config.yaml
model: "sound classifier"
dataset: "struck, bounced, scraped and rolled objects made by modal synthesis"
train_examples: 78125
gain_aug_db: 6
time_shift_ms: 50
n_mels: 64
hop_length: 160
input: "log_mel"
spec_augment: false
win_length: 400
targets: ["shape", "material", "action", "size", "striker"]
num_classes: [8, 6, 5, 3, 2]
arch: "jasper"
norm: "batchnorm"
activation: "relu"
depths: [2, 4, 2]
kernel_size: 11
stem: "single"
widths: [128, 128, 128]
label_smoothing: 0.05
loss: "cross_entropy"
init: "kaiming_normal"
residual_init: "zero_last"
optimizer: "adam_atan2"
lr: 0.0012
beta1: 0.9
beta2: 0.999
l1_shrink: 0.003
ema_decay: 0.999
steps: 22800
batch_size: 64
epochs: 18.7
lr_schedule: "cosine"
final_lr_fraction: 0.05
warmup_steps: 1140
weight_decay: 0.06
Rows from block 4 of a small sound classifier, named by matrix and row number. Rows with one number belong to one channel. Each number is 128 + 24 x the weight over its row's rms, rounded and kept within 0 to 255. All counts start at 0. Numbers have three digits each.
After each channel's rows are labels from the 100 clips, of 14976, where the channel reaches its highest value: "top examples" is what is common among them. Only what is clearly more common there than usual is listed. The data: struck, bounced, scraped and rolled objects made by modal synthesis. In brackets: how many of the 100, against the usual share in percent.
# convs0: first width-11 conv (model.blocks.4.convs.0.weight, 128x128x11, each kernel summed), inputs 78-103
# convs1: second width-11 conv (model.blocks.4.convs.1.weight, 128x128x11, transposed, each kernel summed), outputs 78-103

convs0.87:096119127105122137125124133131123081080124137139131136116068132127122106123116
convs1.87:074137131133107154113129117099104181113117108126155152121151112131148162123130
top examples: medium (84 vs 32.7); closed tube (66 vs 12.7)

convs0.20:101147114146130105122146104093095100147141109118168092111148103095142094141122
convs1.20:122107149136130136128117100130114121171124133150134158112097106118157155145119
top examples: striker: soft (78 vs 49.4); reverberation (73 vs 25.2); text has "room" (73 vs 25.2); text has "reverberant" (73 vs 25.2)

convs0.11:135111134127105114141100106109117141149161124103139113119117132128132148155090
convs1.11:125110105128127129114182136155081111131100095088124113145174147152172121137131
top examples: reverberation (52 vs 25.2); text has "room" (52 vs 25.2); text has "reverberant" (52 vs 25.2)

convs0.102:127130132102128119125105119123147115131082126117127072141134078131138167136110
convs1.102:128100193130157130109125139160133131132128149125113121088120186130123123155157
top examples: large (92 vs 33.7); round plate (60 vs 12.5)

convs0.68:105118108106105107143130146120115125147109127137143129146136053144136135151106
convs1.68:175086135122130111085149157167129138132119117128137128104136178146136126181177
top examples: striker: soft (98 vs 49.4); reverberation (51 vs 25.2); text has "room" (51 vs 25.2); text has "reverberant" (51 vs 25.2)

convs0.39:121099107133134136125126124148114130114152100125117121122095125117106139140093
convs1.39:100132166134128132121126140143133130149156127126140116114136144127117148139159
top examples: bouncing (52 vs 20)

convs0.115:136125095116136132115157134139142136133099130184135132076145157120108102135142
convs1.115:103106128119113146132134103158117128158087123094138137114083123125106138158133
top examples: string (44 vs 12.2); scraping (42 vs 20)

convs0.95:110132112126176116122161120142135143157079152127151103107162126145130122148120
convs1.95:113115144097128103125125088123144202144091157143122092130075149129107124185110
top examples: closed tube (100 vs 12.7); small (93 vs 33.6)

convs0.46:120163128107077109152123115090159096127148159113125098104082107141180074132103
convs1.46:131136110131134128123119085122128115141160127140128116137133116138079149133134
top examples: repeated hits (74 vs 19.9); small (61 vs 33.6)

convs0.25:146141138103131115143135138134121138134067132140161132153138114146139088151108
convs1.25:154091133136136121094098102118144148148127181108072127136121113118149141123183
top examples: striker: soft (93 vs 49.4); ring (45 vs 12.6); clipping (34 vs 7.8); text has "clipped" (34 vs 7.8)

convs0.66:108154124154130168125128113087151108083133111130126052108140106142127116134134
convs1.66:104085124111129128121145141129130068085130136110124116168091156130136161157118
top examples: round plate (100 vs 12.5); small (100 vs 33.6)

convs0.13:128127146121136135142157116117129101127115122124144121130151134145130129092149
convs1.13:102140131137129142128155144123128115096135108130156155134122132135157116135195
top examples: bouncing (59 vs 20)

convs0.12:095108142125099071129117119135042128115120138100127147063118182134142130138108
convs1.12:161120130134147135096148130153124115112128089115136169136135160093132128173123
top examples: medium (96 vs 32.7); square plate (65 vs 12.2)

convs0.107:142090144120112132148090129112134088122107083107092094157111111142146147157073
convs1.107:139119107128149124123111127115132129132153166165129132112107137099108127155173
top examples: steel-like damping (72 vs 16.7); repeated hits (67 vs 19.9)

convs0.111:129093145126106129090133110089083089131140093143136123122127105123073183113171
convs1.111:139133167135125107136129144163117119123153098109152143136104126109090103118143
top examples: small (78 vs 33.6); clamped rod (46 vs 12.2)

convs0.91:111123140101123160153096150126062117057119153135132111118127034123139119129106
convs1.91:117117094124153125110102106148136132104138098174100116091081128116069105138136
top examples: small (100 vs 33.6); membrane (61 vs 13.1)

convs0.33:173142133159131130146156114166133118112131118124124121120165125149147119147126
convs1.33:095109136126096116104178145159125120171090138111129129135105116125147128153153
top examples: bar (55 vs 12.5); clamped rod (43 vs 12.2)

convs0.106:150142110116143134141158124144135110112138139127078139129127117201141132124130
convs1.106:132125138114126128157150117119144126134100132107118133138132124096120096137102
top examples: steel-like damping (77 vs 16.7); action: repeated hits (61 vs 19.9); clipping (49 vs 7.8); text has "clipped" (49 vs 7.8)

convs0.43:134147113076152105139108137137127141117065126108131120125118118126132144126125
convs1.43:123152117087135128122116109113157138131100132177153132132096146131138160156124
top examples: closed tube (76 vs 12.7); small (66 vs 33.6)

convs0.60:093143100135126143161150152049135118045131105118130093130115095160069121132120
convs1.60:137072145129134141133143127121134083139127132128130104134132118148163104131143
top examples: large (83 vs 33.7); string (78 vs 12.2)

convs0.61:147157106107128116130089109068108132120149112129092139130118094153117186070110
convs1.61:127140161172145126128140147142110129106152100123134133144140137146109099142165
top examples: bouncing (93 vs 20); wood-like damping (56 vs 16.6)

convs0.49:114111120116128193122135131130141167137151107141141130114121122122131096132131
convs1.49:099124130146117155132134082102126165092147123082134161119127175122162144140126
top examples: round plate (53 vs 12.5); closed tube (38 vs 12.7)

convs0.27:130122129142106085125121025079140107080139137149126130138095131121141105128125
convs1.27:121140147151177161142152116072130156132111143098130133142147080137133140137107
top examples: large (100 vs 33.7); bar (37 vs 12.5); ring (34 vs 12.6)

convs0.110:113105113130127147145120156159118189078104162137146097120091125124132124126138
convs1.110:169110128117140160142132103132142112143091110118117160119098150136111125140136
top examples: large (100 vs 33.7); clamped rod (77 vs 12.2)

convs0.23:133116144136118136134093130120134146128129134128162139135113136172105135122090
convs1.23:148118135121115095163163087115168143129133119088148132118110124125120099127113
top examples: steel-like damping (42 vs 16.7)

convs0.81:070093143152123090121109126160180138161130134163137142130152130122127099131123
convs1.81:085139137114113123119142124106105180187117179129129112103046118127112155147123
top examples: closed tube (71 vs 12.7)

convs0.116:100108116104130174117109092113103130107113117077113103107136140121092071099153
convs1.116:080142107125153187121134135117091133124128144132126145115120145116094168141132
top examples: bar (58 vs 12.5); scraping (41 vs 20)

convs0.71:136103137154112129154129124116116152120146064131132129124115095119098087119110
convs1.71:150135159116164136126147096134157111130144129151117137131113126154130138112116
top examples: round plate (67 vs 12.5); plastic-like damping (35 vs 16.3)

convs0.30:109063127071161132155101079129088116131109042099127119136140160136148117122121
convs1.30:099140126182120131111120110113034188094130085150125162156146140135088185125109
top examples: bar (100 vs 12.5); hard striker (88 vs 50.6); medium (76 vs 32.7)

convs0.90:148119111099125105104127105148137131123105139127110130138102118184144115103129
convs1.90:115142145129133123173137106120141128145114132109128135140110137097119118137079
top examples: steel-like damping (92 vs 16.7); repeated hits (54 vs 19.9)

convs0.7:132123148130121131138100122149121109131152080064124134061106099137114149087074
convs1.7:151134132123112130141135122121151123122125111120140097146165144134112135118077
top examples: rubber-like damping (66 vs 16.3); rumble (41 vs 8.1)

convs0.45:165132110132085130143161140128131124104141129101135137115119124189114128124128
convs1.45:128167136131140110129113116108120129124122121121113129140120120177133097132122
top examples: steel-like damping (84 vs 16.7); repeated hits (63 vs 19.9)

convs0.93:144164128092098105156124150166126137129104141126127128101151138148091133137131
convs1.93:170135106105161110122147098076140147135095108124135153175127066149127162129123
top examples: small (94 vs 33.6); reverberation (58 vs 25.2); text has "reverberant" (58 vs 25.2); ring (55 vs 12.6)

convs0.98:144128180111113147116085143139159105137127116109138118133115106160080121161089
convs1.98:093101139097136103135153102185123126089132039093150103131144159108110131127118
top examples: reverberation (58 vs 25.2); text has "room" (58 vs 25.2); text has "reverberant" (58 vs 25.2); action: bouncing (40 vs 20)

convs0.119:104109163138130120099101137096132109141124123139144128128122129069114140129105
convs1.119:110116126124092142193128077147129143144116091096133152137111132074125113133105
top examples: hard striker (78 vs 50.6); plastic-like damping (40 vs 16.3)

convs0.31:150121161142130139086105118129094090160127109143138095135079106142143127067141
convs1.31:148119150123121092128156141138147134097198115115144099160151167137141114129114
top examples: striker: soft (94 vs 49.4); small (92 vs 33.6); rubber-like damping (47 vs 16.3)

convs0.47:164146147127141128136128147120099134129080141121141112131085097121105118128130
convs1.47:128147153127131110124196103128169122125146137092136132129119121130171166130122
top examples: round plate (68 vs 12.5); plastic-like damping (58 vs 16.3)

convs0.4:134162137103146094123102116093125122104139130148158167094111099146128162096138
convs1.4:140171157132125131138118144134119122109125101111156137139093138128141098119116
top examples: bouncing (78 vs 20); clipping (36 vs 7.8); text has "clipped" (36 vs 7.8)

convs0.112:116156105135118090131128121105169165088150172091125088145120126135170117136131
convs1.112:099155113156125149122127109122102193083133103143112186141133100120164147138132
top examples: large (100 vs 33.7); clamped rod (71 vs 12.2)

convs0.19:119137104129123123137102091128142119119137117136081095083113134144118109120093
convs1.19:133117120138147117125141123127125105119155119125141103111179117123095158129130
top examples: repeated hits (80 vs 19.9); wood-like damping (51 vs 16.6)

convs0.84:124094108044175090126163113174075123115092116171152140115130180138115118136127
convs1.84:173155131174130153112112125115119172147114115123096164133145112110118130166126
top examples: large (93 vs 33.7); square plate (45 vs 12.2); shape: bar (38 vs 12.5)

convs0.124:125103123198109098128079154161132118085149183114126057140142108134138132121132
convs1.124:119107137233123118126106113158119115112127085121133178148113113125172105119141
top examples: hard striker (90 vs 50.6); clamped rod (50 vs 12.2)

convs0.118:114133112102062109154133134139102112111078110135122157096095115128088102127128
convs1.118:140154133152153114098122141108090150132161146177116093133084127158103107116137
top examples: small (82 vs 33.6); square plate (61 vs 12.2)

convs0.38:116086174142117102141140127097132130121103157095111111127106099155120146125117
convs1.38:124145180181139130115147095183085177116172067131128139111136134130135130168154
top examples: clamped rod (98 vs 12.2); large (81 vs 33.7)

convs0.99:130156138112143100119128132113098130119115116154161130134110111171152163129135
convs1.99:139143149124113135141148109106140134137135128090170134172123133139144111152105
top examples: steel-like damping (49 vs 16.7); repeated hits (44 vs 19.9)

convs0.79:122125120110111123148111116131123114113128117130094122133115139180132161113138
convs1.79:119144129128132120143143115128165137127118121134144132142130134104137100136049
top examples: rubber-like damping (80 vs 16.3); action: repeated hits (46 vs 19.9); clipping (39 vs 7.8); text has "clipped" (39 vs 7.8)

convs0.8:120114135050122133144126096107121119135087057149138158098110120134130095132137
convs1.8:120137114172118124124143119145060099081131074120117164172172077140142167133118
top examples: medium (99 vs 32.7); striker: soft (88 vs 49.4); string (83 vs 12.2)

convs0.75:082133124116155156129131137126115110118129170158137076132111113129125119127118
convs1.75:093140122074135125130111160127147136122119119147128107154105143134120134161127
top examples: small (100 vs 33.6); round plate (88 vs 12.5)

convs0.92:121100131134128149102107120135124113134119114098100111122131128080065143135088
convs1.92:112126154111130148174170100152154120123149108088144103088119107093132121143135
top examples: reverberation (78 vs 25.2); text has "room" (78 vs 25.2); text has "reverberant" (78 vs 25.2); thin (high-pass) (31 vs 11.8)

convs0.55:132084085101133089153087105113101145130123127128123119116143128149141130162105
convs1.55:130131123128147136086114115133142119142172130142145099135147121152120110132155
top examples: bouncing (45 vs 20); clipping (30 vs 7.8); text has "clipped" (30 vs 7.8)

convs0.1:171126119119168051136097113090140095133136067150141094137114045130113145130113
convs1.1:114129081180079159108101141145124045126122081117119146152122082130165112156127
top examples: small (74 vs 33.6); string (66 vs 12.2)

convs0.73:127148132109133156085123139121125101115119122122121083113114124140130108107126
convs1.73:123154155143101151124122116124132138114139142128158109155122137158152119185138
top examples: steel-like damping (87 vs 16.7); repeated hits (49 vs 19.9)

convs0.21:121087143137080092152136185108132098061109159103137112135115136132136156131087
convs1.21:156128138134159136120138112127122154100116101121123158126125133124131184163163
top examples: medium (81 vs 32.7)

convs0.126:169130100125170153137087133154140127119115107093125125133173111125080134125135
convs1.126:055135114118070176106103119167130121133138134140114149108115116127094134142136
top examples: round plate (33 vs 12.5); mains hum (25 vs 8.9)

convs0.72:120142123132125081124115071107144105137088133083125128146114139133134145130140
convs1.72:099140191125130170112097135165123159189119160187113156118063130138119120146147
top examples: hard striker (96 vs 50.6); membrane (82 vs 13.1); size: large (72 vs 33.7)

convs0.125:105158125125131075171134135145100121031126077099129121116122127135107139160098
convs1.125:170145124133106067117115125127118113122148133114125165135198082168126140167161
top examples: small (62 vs 33.6); bar (39 vs 12.5)

convs0.85:115115134120155110102116122128113116149108114131081131110135110108107126073129
convs1.85:120140173119163120102127112149178128129156127154127109113102147170122118123104
top examples: hard striker (81 vs 50.6); medium (68 vs 32.7); material: rubber (40 vs 16.3)

convs0.108:120115106122119134123111152136135112147140136097152121134097146097119116146172
convs1.108:111125103123119148119139088132135114130211112140181091145140159147116137133126
top examples: repeated hits (64 vs 19.9); ceramic-like damping (46 vs 17.3)

convs0.120:075124150130138112094116126138113090134099138123134105127049110130125098152123
convs1.120:125132146128119096105111138140131156092157140165136089115079195128137122153111
top examples: clamped rod (48 vs 12.2); clipping (35 vs 7.8); text has "clipped" (35 vs 7.8)